Rows from block 9 of a small multi-label audio tagger, named by matrix and row number. Rows with one number within an expert belong to one neuron, the router's apart. Each number is 500 + 40 x the weight over its row's rms, rounded and kept within 0 to 999. All counts start at 0. Numbers have three digits each.
After each expert's rows are labels from the 100 clips, of 14976, where the router gives the expert most weight on average: "top examples" is what is common among them. Only what is clearly more common there than usual is listed. The data: single English command words and digits, spoken by a formant synthesiser in many voices. In brackets: how many of the 100, against the usual share in percent.
# router: slot weights (model.blocks.9.mlp.router.weight, 64x192, trained with AdamW), inputs 0-191
# up: expert up (model.blocks.9.mlp.up, 32x96x192), inputs 0-191
# down: expert down (model.blocks.9.mlp.down, 32x192x96, transposed), outputs 0-191

# expert 11
router.22:546501436549494452452522480527568517496465505573473416536594461565523461523573540481482534563502527520454576486466472511469519465472490523521498452552496573476540475462522461436518430569591506498568475548463508513456443498535495507539555478504493456482425391474534486453462489533543460461479475508484538467508545463466574516484476553481512512571512574536458458535531572455529565478570493454513488457608465455441545460554528509557485437489550529497479488441563498530451508535492521510513458496536527495477487491444521466473512533456518486502497456507484532516495557511473433497
router.23:567517518505518487491509554476515445454580494556511498493480538488496516456477501549481407467525504464538491451505507512545558513514451530540501599464538508412551488456573517497472418562533443581501561498535504423482549518486573482543434521510470575554493527503516529491492402488440527477527582498534573489466489500565520536502412424495520421460469491500458572483456518460535503510496435545478498502489447534544513495463519475439528549548469473526446446527461562521468556448509519467533467498451431500506533500428486530491452433513482530532526516470508493452514473502471581527
up.0:487456501551434458494500471549479421519448477494514482397461543470464549510494484545517581497529542542490496550502518432515545560492482478499488521569480467487539501464473506479454583491489515442596466452477468439459475543425477533427465533524486427492464486435508541557552581512499510473487523503544476494474492498494580545438441505479605457515461455487521561504511488530494471497494474482540483457549543498508451484566528585499456446477510547500565447563534543497587458547478532521527475433517509520522501561451542519491444535534472537490481616475526506501505519464457458462
down.0:448458542518502402542520528513514493473476541449503546445509421505469529530475553502560506481461573508483436510517543511539451525496473496536548477510497497467502495412524511510488491508494549461544472496550516554539490454478496546433409566470524574450464533512511475603562511449493416530480542459519540465508497447524451456488556407454481481481534457500473484587522496417561544522482556495499433495521509521448495522452578507451543471462509507505543495529502468589434559522477473532500571433532537521400530464512515492524431544456463496513472548456463542511482541544539499500
top examples: reverberation (77 vs 34.8); /ɝ/ (59 vs 16); /m/ (41 vs 10.6); /aɪ/ (40 vs 9.9)

# expert 28
router.56:478476512543491516524481596517581440497531489490532504459506462508444475411518438563489553567479490469509457519416461542513598470527454460524562461529528465464468522500558513557482411494485460535472486456495530536493446484448545495471512576554522526568446512500478514588551513560533430533489465518460411448500504501531449517519538490477489512425449486518518493570466507449455449507503473453471492524491444560490545541555607498507417431521456506537529490533536428512486508442541522507513514472455533545509542535491543498515478509447518568552492475513435499531434474521485486528
router.57:466507559461496572496559510471553489522573492537539542419470496488543553532476463483437559595487518466498522453501434505484513455506512510492536546543444516477465442520446508464465523517434503438494460454472473534520479486539535501411447589500494527573518526507522527545490555510586406460454494545416517485511521493521509534494539550489541506446472476526446505560459478495516519481481426504486530542492491544543468510502534484512466511506426543515532479488570534551530506549547453576576513578451455505460522529505464543436465505500480497432451450501460446588471542560488441555
up.0:430510488488494449429555509429539498445530470534448457531458538516464489539486574462528572521509515460494515509502483426483532541468499518499501431466548553502457458430567461497526473512507482443543565454461512464510521527467473562506461542466476542488480514467456464542510492454513526439568523455489495553507430469541534466472470480538515480542440434458458482572502499522537468508527485533461507531529487546565527448475542572445502486514422523534509473480479505513498523452546439400538491505496445589541525453504524490435498461613527520497501553445521534519562626515488563468
down.0:568475499485434456510446476489510583481450547535446524518516487473490517486440569551557480477532480459501506522477475516546461528540492443566470512488539500444511445454479523503510522486528523540442455450585499503582462483501446441515534515483496462454559530501471448447551486491503501537535503520443483523546392504560445467496487492439464489469516410470452540452509533474527544495562507542548496453578501501563444519519485471462493514518466515465493432587463468574517542537531499551464575559566470477549473497477483523545420608528455534460431504493510481571481523480502480564
top examples: /ɔ/ (64 vs 9.6); word: off (62 vs 1.9); /ʊ/ (36 vs 2); /ʃ/ (36 vs 2)

# expert 15
router.30:436528545457478510511463509491502507555497557503536479479478552507553444543471503460513482483514484517467462456481582411473429496518441480463489537561472454526537535444621498537496513520533478461463456535444530515528557474531530472471498552563500497479517460550507526458556417483548462547505521498485410530453466483514508405478543545414500517455575518465551471507467470588474467474465517463523532429526517546454527466473512496477580466477503521565545546498489495516488549548595411494483502539519484502497458461548509520570435558499479486536534533487543545573490528570468500545
router.31:518515528539514497498502507541513511595526468419469514545482472459530579491509520609515443516419452500526598504497535462587553557522466470482525423543456567499502487479514449547477462524495486442535458540469496552524493456496553488502498501521518461544506427509557470545502513480514535500464472516443524462524581561461582510435452546439517460548496478430540511524522486437478486496540445423533534477492559498534483456575474582478533497519431566492468496479545484513511494529554462506557433545535482553475459433511483502463529465514510506511499421488518468601543554521510510488
up.0:554482488455507433480520540559568486522530559519541578541502444552508462455470501504501485519592533466525516437588552455518475537509487470508418491558555587542443497543475469450534547521529496492443479498488509519442605469527550511517568479521509370410502508491558475440502462489496422476493541541535523482520501500486512468455461519502536520513526513533472450547512489431553494532474502513477448521513499459513441474466528495524447503472531491403508461515536499422405509494482460525480478440520453444485518536543522557513562554560459471513453506527514508459481515554504422488
down.0:496456510495594510508473555555453555443378536481555501442463551439572368467536550534482500528511516531514512524576524479440485403570515482413522514503549517509498500510522452603495476429523496481489501450572514453464527501492547465470524521530469512547472417432425516496529474494457515473500500492470542526462464482420480441543435491519459532577497480501488503496494490579564484442526506498556488506584458533585479499504515505507479524541487521510517510451515508558475525432545503524466498508492529527514516446508511563530517517497535434498503537533491482451453456490453507526
top examples: /u/ (99 vs 6.2); /t/ (99 vs 22.1); word: two (99 vs 1.9)

# expert 20
router.40:521560454586550448488482594492508517456511481459564478459460504555560471448494473525539509476537489517462463546499510551537492540525517515479468525598523462487544524428515494514521519494500538475509436491434490550490483447511565390490496516461502500488483481509447531534444503523577455546496601549504524530502454455459481448433578478441525566471490560486624556477488469528510442462555469468494493442459548413525511536482512571501555542470512519516531453505552548521451566514491493468550510498510503537530483458500449446461501459438534486543485481531455466516450548526466445464
router.41:553467440514475447503576510532504520511484470523503545494510441481505501438491540465495463493549473443500502544450473567524469487466492445512521466498480467502480495455529469532488525515510541503475523449554499532557472477468522450511424547474498505488529490507569476437529463492488392490547559531478547513515449485568436611556509491505570521465448552523515496461509493578490569461503452482513447517475459446466489456497479478463470451539600600486391486546461551522566565555496453439498391502453528557482494492530538493455548523540461508524425464569471488485548478494503543530
up.0:551510517469515504505483507500440498540497495496528476559583446506511593500510489527508529440490594471442540556483421544442475503486496502468502574458525549447472451497481560559445538525431490484565501555445439485525458470513462511457525559468544505501513498537503510558472474525644549533508446447522505479550538453587484510511485460526535516472543528447582475491475483507495490502527449460437591491457510511444492445525481476514528475497497477452483482445480555502557535454447467453487486496446583551570467500432497436533547497420551510432517478498494490544502495515466442507
down.0:452522486521482504540528475547516528504475518464433426514569432528488487538498587449528509559487509473479493523498494517520556505504514494513482541542482468430508478493446488487536425481505521374510502457500515567457503540498450438490480458470498514452485509456496489487534535369468528520510452509522509507509472489524481461504499476480529542644563455522543486528462539529500531457515484475613468560531552497482445499566574435521493554506494503487445430484420532494510540530497523551543533492492532485471431504493508605508472530529611453466439460484469500435476492569479497516
top examples: /ɔ/ (100 vs 9.6); /f/ (100 vs 11.9); /ɹ/ (100 vs 16); word: four (100 vs 1.9)

# expert 31
router.62:478501452488493426480504522465469530543542536464442490410468554444497527480512486563540490455530504503463430468582504437529488517495528498481481546461488534469388484486427538527526515557445508503479504527421465469525460519504480462553446495492480464515458528473475508498523440446481525447504516454568468497519434539446492520523511396469482456473421540450516566468542505516441420422507494545484517530532528420475453547478485469498515506528550434478424474515431427510479541513452549453509568489432466525549508512482457487462545530509477506567583537530501439542474434461519529478
router.63:412512508534402563489512399491479550526522490480529575501549500487448512425514532492446529552477515495506545456536552508537471449534498527450529492456528535577531517541456504437482463483507502475501488446483448562515553464537451516459521570506449527448524517517537509498532542498510525442505447474478487537531448539485507470505466517519481482586424577482456519444496515513462502481511561503563541485531620446446483578516512561482469481498485478499507516457566464452514433494460619605457509508577470484537448485522492496488535550512487532487486466469507575537466470455551485519
up.0:440535464495550498510513429537525486516515477541477495532435554477482508462510507516484568470512470487562555515544475521497478547427580498517483429471483612539433470559476477459548530507437474511491477443506494465474513463534553526538563502522472495558504462429485416477494504470467564469505511547514440523457533493503502539505504436503491530418440501486504552462528481445499502458461473546427555544499562553492476498475423537522418444507521569427584469528479494536477422481535532505494531537531535478466522480558449505579547541502500486468526606537474449452532486492581486552
down.0:526545519565447490510471476497539484522469563509494452493451474484515508559530525491473493557450476479525563488478506478418537482542485492516494564487514500501454481495506473519493452508496561521491478461437553452506501528466411465535465522531540461481551523500489469462542502589508605439489596503504503601485405491523433528493448524519474429491494483540491558520434458554500514459517430468577582479416512445516520547480517509482525502545538524489504471518496561539474491505494511493436443566479354548545535506462479504402529473546547541543543427524502460524513482482480481484
top examples: /ə/ (100 vs 10.1); /s/ (93 vs 20.1); /æ/ (88 vs 6); /k/ (88 vs 16.1)

# expert 13
router.26:473525527472480511432570577571483512510504521543580490512516563427501445581444506505491521568529514539566503469518492475465502568568508538478466559468512483563477532475452504504456494446521541495473465582555495521525572511492417468460465523507509516512519490436509572448469495467441522420527534476433527509526450529491510473510587524484559506487506482408482547532417546449534514446476438482552479498448537534498461589508489468445443539491527513487453494473499479497482545524449417487460554493468460473437556508512581460468499562540492475522537539506517432452536512515502553484
router.27:488498481544481460467484493476527433463565528443456518571487469534512512461521509502531540462471448494448413473494527487489486473533575510503449472461516559544553585533531461577452528464516559511473483547508545510507490486460476492560533500520524454507494537498496477486483565410488551532487442502580515530541484507484554468476531454507410477458513595501526480438461428487516494472539522394461499486474499487407476487437512540465511480464491510488513484513527480609504527522482431426488516452511507448558565518504608441455482478444521550504530432498590496559499522429468505494
up.0:482447502548501490541544572472549502553502503395479510531557494613526450513508559497506475537506510461474539498514488512497526462504559495499486544508492578423435521490461501566449441560547444508535537458477502566506526540481543426520527518534532535500481476467480486429476503356508507501499521482491509485471586484503504552468489509535514528477467450518478514423525513418503470534600595591507463481492515472484477424512541454517489468483505466558491553515496518497427524413473427513488533531538448550535486494535468555473494510428590481488501486473489456466488509489436509481
down.0:463497447432513516484554507503485562499515535572529484521529568484475483511398518538522504472508546453464469400522450496480507538563488484534458481491508493604543512518531485522518545389523499476516472597562545508534502525526487538502601488462511455491532532474565499425465509502488457392511549555484558465566564514532532535559529494500528541427549432484503541506464491538542564512453480518485415547519512491534477482409494458452458490573534493505440476495428494478456494557445471524504518451458514483477473516569497503492480495482441500424457502478497450466525487514513447466
top examples: /z/ (87 vs 8.3); /ɪ/ (85 vs 8.2); /j/ (69 vs 6.2); /u/ (69 vs 6.2)

# expert 14
router.28:531554505560432458497517482551478486542505476521413557489488511451571485551490486545450481472492482489558415499497453471491580496425503521470417550526473551552578483537445453439500483456523449482553560476450477482540536509449533486558569470532536557528501426495452500468429535446485512461536524459487480515484504455533474553403523497567494480434461534539532433491456544491476488587517552454504549532559496472542531532531464543475514512454523601551552550441456527542581511502433464522513476510498531482495508507484512508499488426506529450436439470516508520474476498531483513464
router.29:456562469516504495578485442471517509546455476514477501459505513566536490514452481539490492476511540498439482489482438524439536536435563537428522406484491493379490488480484446461563516497433458505554524483483504528461434523489472551609505423508516486489523517457521514442397497537543444411456553479492527470439536487464593486456525487575493453470503462553533479539502519564513483571488516443494459535519517475471565476548560541537529482426514471552552483422442449504481445468438516492452514535552497496520547501505481510503497464481551528498562517475538473460471481490458509477
up.0:495445512446387478534410530521501546445460498565564507577470510458529508499479518517584452570547450506525554486427480467509463466527459432546494490530450477496560483514439493525540446490526430516452512470497421515506486543463481545486542578534507534464501452566441527554514486493511470473509477533547540472547472531536567546486570456566550496496535495520533432548559483498442538448537571506537451501442499480476477497558506547455470489476551425489498468539480505570503562519531476534523560477572506490480472511486522507536442472464476457481443436527437460462525431484535484497
down.0:498455484439610531469532531507496539471485463474463466468484535485543545466511475489470501496545529575448515540520521415468534472509519515487501430472466416529547514495588530461518603491450455557569439524517475459527556480487506468436509485508462500467522534501517496445441499502443533513500530551465482487566435467486512470492531543488525524552540549517489472482528443518505530577492549546498500504461486451485427468464459475455493527575479511508498447516558443577378432492411537524562528496512583529492478469553507556467463490527486492474469511573482612465459502529483501508
top examples: muffled (low-pass) (100 vs 11.9); pink noise (34 vs 13)

# expert 16
router.32:508505515520535516514563520500522455441508472475499543476494465494462490472492455500518461489564513429503483470483504506489549471495508466536380493494551504479495535537557549462583461514465446546561448477476415523472491472523568473548541549464516560514561491428478499532543503460484430513511551505581484452500484535491516486495461482517428500495498509643443535437513531439534517484528576602414502473443546492477436513497451484484508526549532446517445460532481475493496463425481544509470529453400491437442536529515463524468516550606507529473532471524475492480461460452493512480
router.33:583533483444519527551535534465501557510520517521477561518417508411488502444479476487520520487519588537467489506472496419580483475507471523507478510497492478528430485592604477510488512555468503506513431461518427555528494522512580503501494464476515486516562451464486508524448521489459462510575515450560578475470430526448495449437538435463445503470458562589420516469489500448500507532480507522465475522493511454493459479472450517510445538548518508454431483514468511559526526458484540514514556482471445461422501588568524499500485540543470522518479491544473498540451436479512431435
up.0:489483472502552531486494541512493496415432516467541493474490483499435471471464459616515454514526536512559489532434515503468519488512520491455557514540476483509437440460532453420542483578418515517478494525511470488531534531487510445454474482469542513537524462560503535450497432486497418421476484517496529542500527509552533519481542507479533500535484438552650515361462503461535430492441496457482589458541596505476471541547493548531559500483551554473482459439466493559518508472502465542462501505552555485509473468467494494488560532480524496445534501497541508552521549487516468490
down.0:487531475555523505534504543571506558483475493463566576489547513522479530467520554514501464507591515447437436503502512451429530553495524487514491494529527520492482556559462493478471523453476459496545543434491541470409448583528477510485533457465455433510513526433457459502526402469530519465468526527506447547419523490528559478507519396540404551466489478442521476531458508498508505497501553546476493572461518571561485558454571457487460469490497506458549395528487519511524455506561525520463442475479527486468517479484478521507472427515511440542584504510552485487543464504491563550
top examples: /k/ (91 vs 16.1); /æ/ (86 vs 6); /ŋ/ (68 vs 2); /θ/ (68 vs 4)

# expert 30
router.60:560457446516466529454487541550523488487517539475544536463583462570505516487525463476536531522437572478545588542468520524469451457531452399492505413572526485522458457541456477503583487548536486522561494572479478476501397496519492480510506512486501518521451532490540473489467503552521467494487544468510550441498474538512522444471553475580449550506502500445506485572447568496545473518577483428442480518474500492475521515504448460507507560473574514493492427487500553539534492564440479544499481527468548492584524519470554494578507512522531555485522452517459452462441432457547473460
router.61:511476517504494515453489513548510451494522481484458512499560452565517420485475469471566536480456568426535468471503550466416449520490499410512544470474444465553501479567485424502518519544599458487575613550492478451508457540536514517509480486496495506521442457536510582507495502478567459555497450427474499468479529515500516430513532507554537479440466528447507471538488485462559540543554515417518464517519482526501493540480445498493497528449539507532472437446503553517471560500416436476590473465447550477548561525489545545507473511503507536526507488489495498498419401521528452517
up.0:512455479531487496480444439514517515496451464452540506461522434475432480514447499485529468513524518416541538528391472486504594548442558487490460524516474531500460535573520423486537507561517514480479532466541487481497472533521462505469449454477493465560535463427464566562544514450501513431525504487572486517488535481477481554550597589535431498473477519470518496471513475519473481564576506457503492459498458537481504521574583555499588552541506476479493475532512561501498551449500482550573495555498467462460556506495527531523417425524532428450502534490443510544515498434477503464
down.0:518337501473504401461574485513533555458515470442473510475459473488495517552509544518515542466481461439538480583519488431437475548475483546559497528476490562416489474507452481472519503471547551467513486451462470519576412540466483531457485528516505486424413509536516530515483464494543482511519474492502563464525492512565525476535488515585528484472476511521547473506473495473494534526441482480475429490526565493527484478472476380583486516456529511520537487521434453489531523558491524517483553482489539532524469520504548528565552491453475486483511461502586520496514464515525566603
top examples: mains hum (100 vs 12.6); quiet level (76 vs 28.9)

# expert 9
router.18:455440482536505503499544513581520440453476490536459521441491515474558498437460476527536482525532542509493526437420431549504502441460463476581503514430525525510530553486556516480502506490522510533503484478477528534538456498479500536542600466512515446540497530554477525366512533544495474472597504493497527513469468528520499518527583512501460560532460490572517528440494479472486541540507559508550505562496476487511506475429446559527480437487527458513574561473487506501455437495464507547473545502475543447432555504443536455530404500503526539560470512487546590438465464422495479457
router.19:568511530465472588412556499478473505458528491494516495473514525542513545528478468475510437546475430562537461448477471513504458511516456486456542528524455449586472487482536544442461497457547459502476415511571555489549517484459479501490450526522520564518437446533475547504507471467441461488473490471468525425569509521526521487496558579508600538480508521457500450502496470526474488424463487486487539477464499485516520539428477487518503516581507517533519512442527503542574509528544481549544569539584528510446444455536518523506518590538467423421439532459554548555509532478489493575
up.7:501485439482471486496500521485542480562561548528413573552524403438525529480490479516502543502513418510524537508457530490561518467475496507495434462469398520483465505575487406479508456473389519549518464486488481480476475469466544484496501442526481502474558485498554417610484516521458444574503517576539512547445541504569532484426463531538511524553508557493462514589514522552498507545534499557482552483483505496523515499584459513456450470484526554455483461465466466492482470510509565478520483551515505461452487468449498503612418544481522483528441486529525500490531531519494498489
down.7:469480500481514489514523447530612408460493540499522538489516519510478574481521448486415490468485554508535569413466492478603501450493540407476515530500535482508425432515511452433519553530487496484493482516490468518462455533422514521487520553509499529541525464501520529547463471549495527499517485505511520509581578525535469524436455556523499509491431518486469461452515471459449511444530535462465485470501434430469591574530535495519517576513483460463497461471551451552514501457487468484507534446582554580501540532587441455534485529478530493518496462546445462464510503556520462560
top examples: /v/ (100 vs 6.1); /j/ (100 vs 6.2); /u/ (100 vs 6.2); /m/ (100 vs 10.6)

# expert 29
router.58:530398512493530477535560544590508467535538444511528510607468488569535492541536443475472469424466581481450548523470505536574524580500518488533549523488502553523498507473503562527530505480496553492511428537459498539453523521544472467441588509534517487484474444567533470459480468480548493504476528546476446531526539538489528523507509498465542513533539553497518401477493431499507551511538430475450521508509503460484487472499478502480478408567520491514524567456443569416577498534462478491449454527477508491457455448474442440489483513443503561503479521525550496513454575519486412493
router.59:444453485565528471481524442539498618482535540555544497504486487529527411461468471534474510528485568508494418507579579519560557514496469509493544527549540503450458450446489465518518560507487540538492514472434576548478520520556496511463456490479485447511504497547433515491502537499555428496549481554520492497465500521452491488482515543492488522474489526532542578520562443473492568454539414502515471483546507496583515478531517585551574442485499506498540525522538477474549505562572447587487430542519450537439546469459449517461501465464518526541573457488497490522538485481516432451
up.0:511429521518572462469549528491511478504529502522569535508507472557517478502504501549476489450497540486507568464530572489483449499538485532459448488452493538514490531530451641555502497590488532519481424577512437509470558543545521508471451520542514524496518525552551497455485458509550480525487534463507491464479531567540523489568458467411547490579438478434518478524489530474470519471425494485410424466506562508429514494471540446527480503529499488460463522543525534415548441432501458543392485579464476471456481503484536447492509518443426492507525542478517464530484539500501471529
down.0:531522535554464498481504464506446569518552517493460580458548558467464550585502524469500537561576469500470483457476437466493496479568484508514467526475524546442461472473543471500489464497509479518528518520499508485559400500476454474476494551503498464420498536469526387480502466487441499445527452500453507521531485494490436519466513475571448543523486455507466494456583481571504510517530552507541522459535521501556459463568488485427493516479508409406459499539473527555473496494475518447514570494531535511578518463546439480503482571546558508454515447514533506549556538444406527581
top examples: thin (high-pass) (100 vs 12)

# expert 12
router.24:548482420440453485466512462471536493464492490453502437510470458533497505499441560484516487549489453455472564530494406505413519549471493495419564514579457526521515482483535512467559507507481548453493492487518554492507494441548438462507433464436497449448519516436535460547486537507488560412453477547540455448453539438554540484490498523525489431490531549484475424547553544564449509565503521508517505499511467542450494478515584492479503491479520452499467524541498482454499487493532565496466488510532507512577524549601493471550506400501539481482555510451482478577502450565520448563
router.25:439549484467425522450557450416482457474536457479519435506495529484524541527555515491452469526543532497491520457551539495483550478517486490459534540518392534483474523494479516503507521430536504518466485492502525552481547496568491433495479450519512442487525537476482521446516435465566572468445481519504504497528536534540586501477507534424439411485543551469549412457533548551490550462471515472546485453479441485512486485471514449482522421507464476418503533459486462489477488557493530573560584486499408547599568473535483519460491470513457498537515535529492452503483495462498566580
up.0:450495465444463493502498522449409546523492449477506484540533565581479504482444500469497509516557430502539522525543450525411499513538471460522495522482439522491515469528444501466532510414510492514493473591501499514558518453513447504432473500541545507533484588458493513432569487530537538441452529490494508484435492485537487559631511558470551463462511498461528456464586471546535528549525506518501513543489503471454472559513561459444452464542534506526534555451425478476499455532466496525553579524528481491625520531533460492394459464475501519496525523493517493445497458483523529483
down.0:551520484495523528452559363506558509478483554548496491595486509487538492504460452460504483475460563488537527455409471503517456463497572600505445583479511479493558503498508477541445450540478451523529487539411471545484532501490494497528475539524477504477505527555521511504424514551517480458495477560527534511463506535518527508436570474583477515438412527527470506517460471457481475460506560483514550541514512445497520495410455473532426534496449505545535465531560512517444510475474516552485475519473427561444485424468477429523540495492547541446486497523443531563571505502509487450
top examples: /h/ (100 vs 3.9); /l/ (100 vs 28.2); /ə/ (97 vs 10.1); /oʊ/ (97 vs 16.3)

# expert 5
router.10:561405442493500524485514569491504583473471472450494535473422514551543473484506518466565501491467516435461512560442484452456537526461502423530531526484542560469460459465434514489522507472523475508490537516514559537474404515495513520527552511565548533542518517509473453495501529507532505551488440524463475523521541461462437492478505455447483546504605438525488445484495510516461487549474497528474499481588553432505493440545582487465572424444500584475498432507496560543557482528610509473483451469540522617488524514518512498441514454456520503482529490525539519456503511510493483553
router.11:506452550537452553550516491557442478439517435515464535489460449514494480479575487509494484487577542466559571505502479551528516529489538514477451536457560484513489547538515478484454470446462475502457528465466502479525565460568534427487505480533552510462468460571471479414529465444457501436577546485453540594533520511497462549464505470442467513480449453504515432492522511402462512486543524489556556457478505460473450400473505484513534481480502532526560476460529513466512539573459451590521462545482503526492446447568534531482495548523454469481556451521535568489468505498471520411
up.0:572463538461521503566497431550511425475605453524512570553488483449503518482476436490508488493486518447436470480471528544518496522443525499511513554576502473560489447562478481505520547450490511517577491506464518488605554516503444500560500535470514461419514533420516464488521492478489469571532449491524483504522433506494522460501466516599496519522575503433531476484509501478572551573546465480530522474517455497510492523568523495456496502559473431509506506462479483547477547521444439457479491454487549404533521467501494493576466535484540489434476429402484425509525534519450496459
down.0:494504514437533454468468445481518526528520513508478533458521432421563613499491475476574552528523496491458512547557514503537534481520456503486491529492489525489558520475565519533510506591543482516539555483483462496413492448482480466379519456455435510466484498517481491575538531533523511504429540476499481472471492479477488516494502495492521417559556492475520520539466456507491573514538521546414456627513438435429447461602464478539474528527477504435474520486430565518546489477473514519515509520461532411518476509504500469549518498526525509431463500458515509551420533561506526477
top examples: /n/ (98 vs 26.3); /oʊ/ (62 vs 16.3); word: no (60 vs 2); word: nine (32 vs 1.9)

# expert 2
router.4:501489507474558483403515492459479495488451465478555467554533517456450542523438566527474518546546501493538473530494494516437531488581520525507581478474479540507455486443462491555587477502419564556402520504484477513523523512461476420432495491490454463525577503457520479458534439468515476473471456535538575448443540479496473543536532488566463565415452544463513553545492589529508542450510455489509504535510438500504483492550451513507485494578527522467468548491486484433498512534473486478509437509436504552471505471525543539490534541536513474504518566473483483445519448588597536543
router.5:526443532418496552482514469529566453497534492516447515533501530464522521484542505515553569500457504546460549514459436519535462536456470430503542501451501475500497457457532488474467511471526580513507485540530462449462492501467443503571540520528459480508478591410537456522488412521456480530549463511459455531501448461561460479500426524596479560564504464542528546518516529510530487513534424438489524484568559529523516471473506536459479450531545469441514393526490534583453522540524454471488533480563490483494528442544443427559457565538523483507505442476489470498487576452441512499
up.0:485528509538473519436517523571543374497453462515535561555418575548542446509478489491499465488473425514464541447457487551531561516527471506498598538497533538547484527510459501501564535486477507465471437449544495494549459415516523491465510475448528476508557476520463515532511557487490550527417501532538476475493511496512578551501443558522549470458443359511515498470535461489466517515454489496524556539528551540503554474541524504508445474545496561503543486538450474516537491460485509523460496498568493498462476463511423538508508446475422467502419490515530444507447514519535408476
down.0:422492501534498563420474443471477564536445544491564539479492532519506575492489539468516467505451518444502485532538562514443495434475500430546445479524470476497498505498452546474509515481446435539529439619465476444586495546476520586503451511505504488519476543463550474497514535490495484540543496442488606551514498464547488539514484446497556488537501481480429542487416489501577507575428546517478527548457464509501558541523471387492474511574486547467494490475503477494504472496502480548458563496495543526512517478458478517514494505491428506460445545505455495509564541464444563423
top examples: white noise (78 vs 12.3); /ɔ/ (25 vs 9.6)

# expert 26
router.52:523463484496452452558449519491505514541481527458500458414518497526460475496398571536528551487514492475377581523536455435500550484556468488502520457551494528412503455500518427478546500445455532505541472466525570482384442450567446521553453477522510524537530483478531500537456513431493504453531461448496484518398550556456507538524463537481481468521555494502510493553557519508467565468488493507503459576552543498479591495469548532555509490450527533499528505534508542455470469528569548526419473499511473482531493542487567502500517491431583499504516490479483562487516472478474487491
router.53:531579528553518423544542481567476469507506548501525471513486529545528477479471505461520497498487508530440539546414489553508532526510433445572569516590457528472499470490451509510473462495391497454463537551407479495475483498566434472485518498543484513486490472541520511555489530504519434514509489489528461551524488425510485560518462532470519514422533499457419468557440477500526490457596507521546523519488473513499480518446482514474456541482545546515481474406498558510543455547457507506453434559543557534434474432431527500507494542399461474556518499523437520563491445498500473451
up.0:502519513537486433464516474481531513435502476505568460511512473508456477437557417435504506568537536517524500580473420529490496508523453494524504482441455525542489543429483475461499514478587519545485557523496479531435518503454565462514484469487461533521512459518486482531527494458541493529539514518522530460507491480534516487584527458533466496455510530564495613441465521498532534501503431565522406458471495589560506463429495536463461480502534412598448482595477529471515563537453491546528495554499469516548552504496531496579431501516459513488490474459545489468477505514445518391
down.0:540505488471494480551484565557405561513449513382491531465591501499549510492421517489480449516536468590451523521527491450520510459542540454486535427510456452492463521489519441554451434524402499523516488489558485556470469439486520512433533533501496491513517494566507470537544455497558448500506449486579485469479453545491503501511440512553544495480487542484422545521419440505464526522452464513463554509455476489465463542543444543486463539502501553496528448513506511504512569521561444443505556526444493476465474591508483550507501520507501509571485473540439520523530527549586459504
top examples: rumble (57 vs 12.3); /p/ (49 vs 17.7); /ʌ/ (43 vs 3.9); thin (high-pass) (38 vs 12)

# expert 10
router.20:480516560459470512481546500468527510499489504535512517519522486455453499473522511480457444519518568510524468494444493510543494433511465498532507486461511484552529439446535473547432506492454588559476557444532495553537547511478517459459448530473536492458452498514575491451502513519534436528527533557435572483390536498503484555503531511460525456496537469479475531520556567504543627522463474534440477540453518452520463505546464461506581392483486530504516463477444526447534524528456482502523431592462474512451528451480491521380522513500486444508445460519478452518483437526518590461
router.21:448497517457453524417493468493508570508516459511494581561496463477517539555533481445536458555564489494527494518427449502513473539516467481558546490511530500489500433473499491471474527468532511570438500485577523552520496514519481454499461537408477478499457517493611533442502402532506471463443569559451558453496475460438485527486520539446565524487510520461490509493543544527465533578433463479513545466485464460571476528564537457501492496535587537454495515509499494407512516498559521447489443508446475521495474481567485521449580537518490441509489441558488443465538538522574532535
up.0:446560494527495564479517459429530483526413541483475452563440482498519510521435473527471479483529507464486461481452474457541446483482532534459522451517529422513503446512517485508535498532440552456457463409502504471459532535471473490548562485516496558556462591524546457547566520462485551494493514475534469525473589497518534485552530536481608482482488518502456447504496519539512527512487535545445565507419472468494491481453456541491570515482539481460516567455571496498481494499587549472494478534497495504422504604499499511470549497547518460462460537499411461525595460413541489531
down.0:559481483487520473593417507497476509533584527495517441512520482569483529433471490482499507567520514521520509497528484556494566473464406472546476443457550562493533475509475545468526555500517429529470468484510532526452519512517484496500570469532588501507470510432508483441412588567592586491485475511478528528529511504490513475482475465464487528554518470490499431479485418441453473563444427522421464537465490507484519501444535477471497524472490531546556551448596512528507470484460529501454482521543566495516547552499507491481442481490553438477557436480513430469430539499465536511
top examples: /ɝ/ (100 vs 16); /ɛ/ (100 vs 16.3); /ʒ/ (83 vs 2.1); /m/ (83 vs 10.6)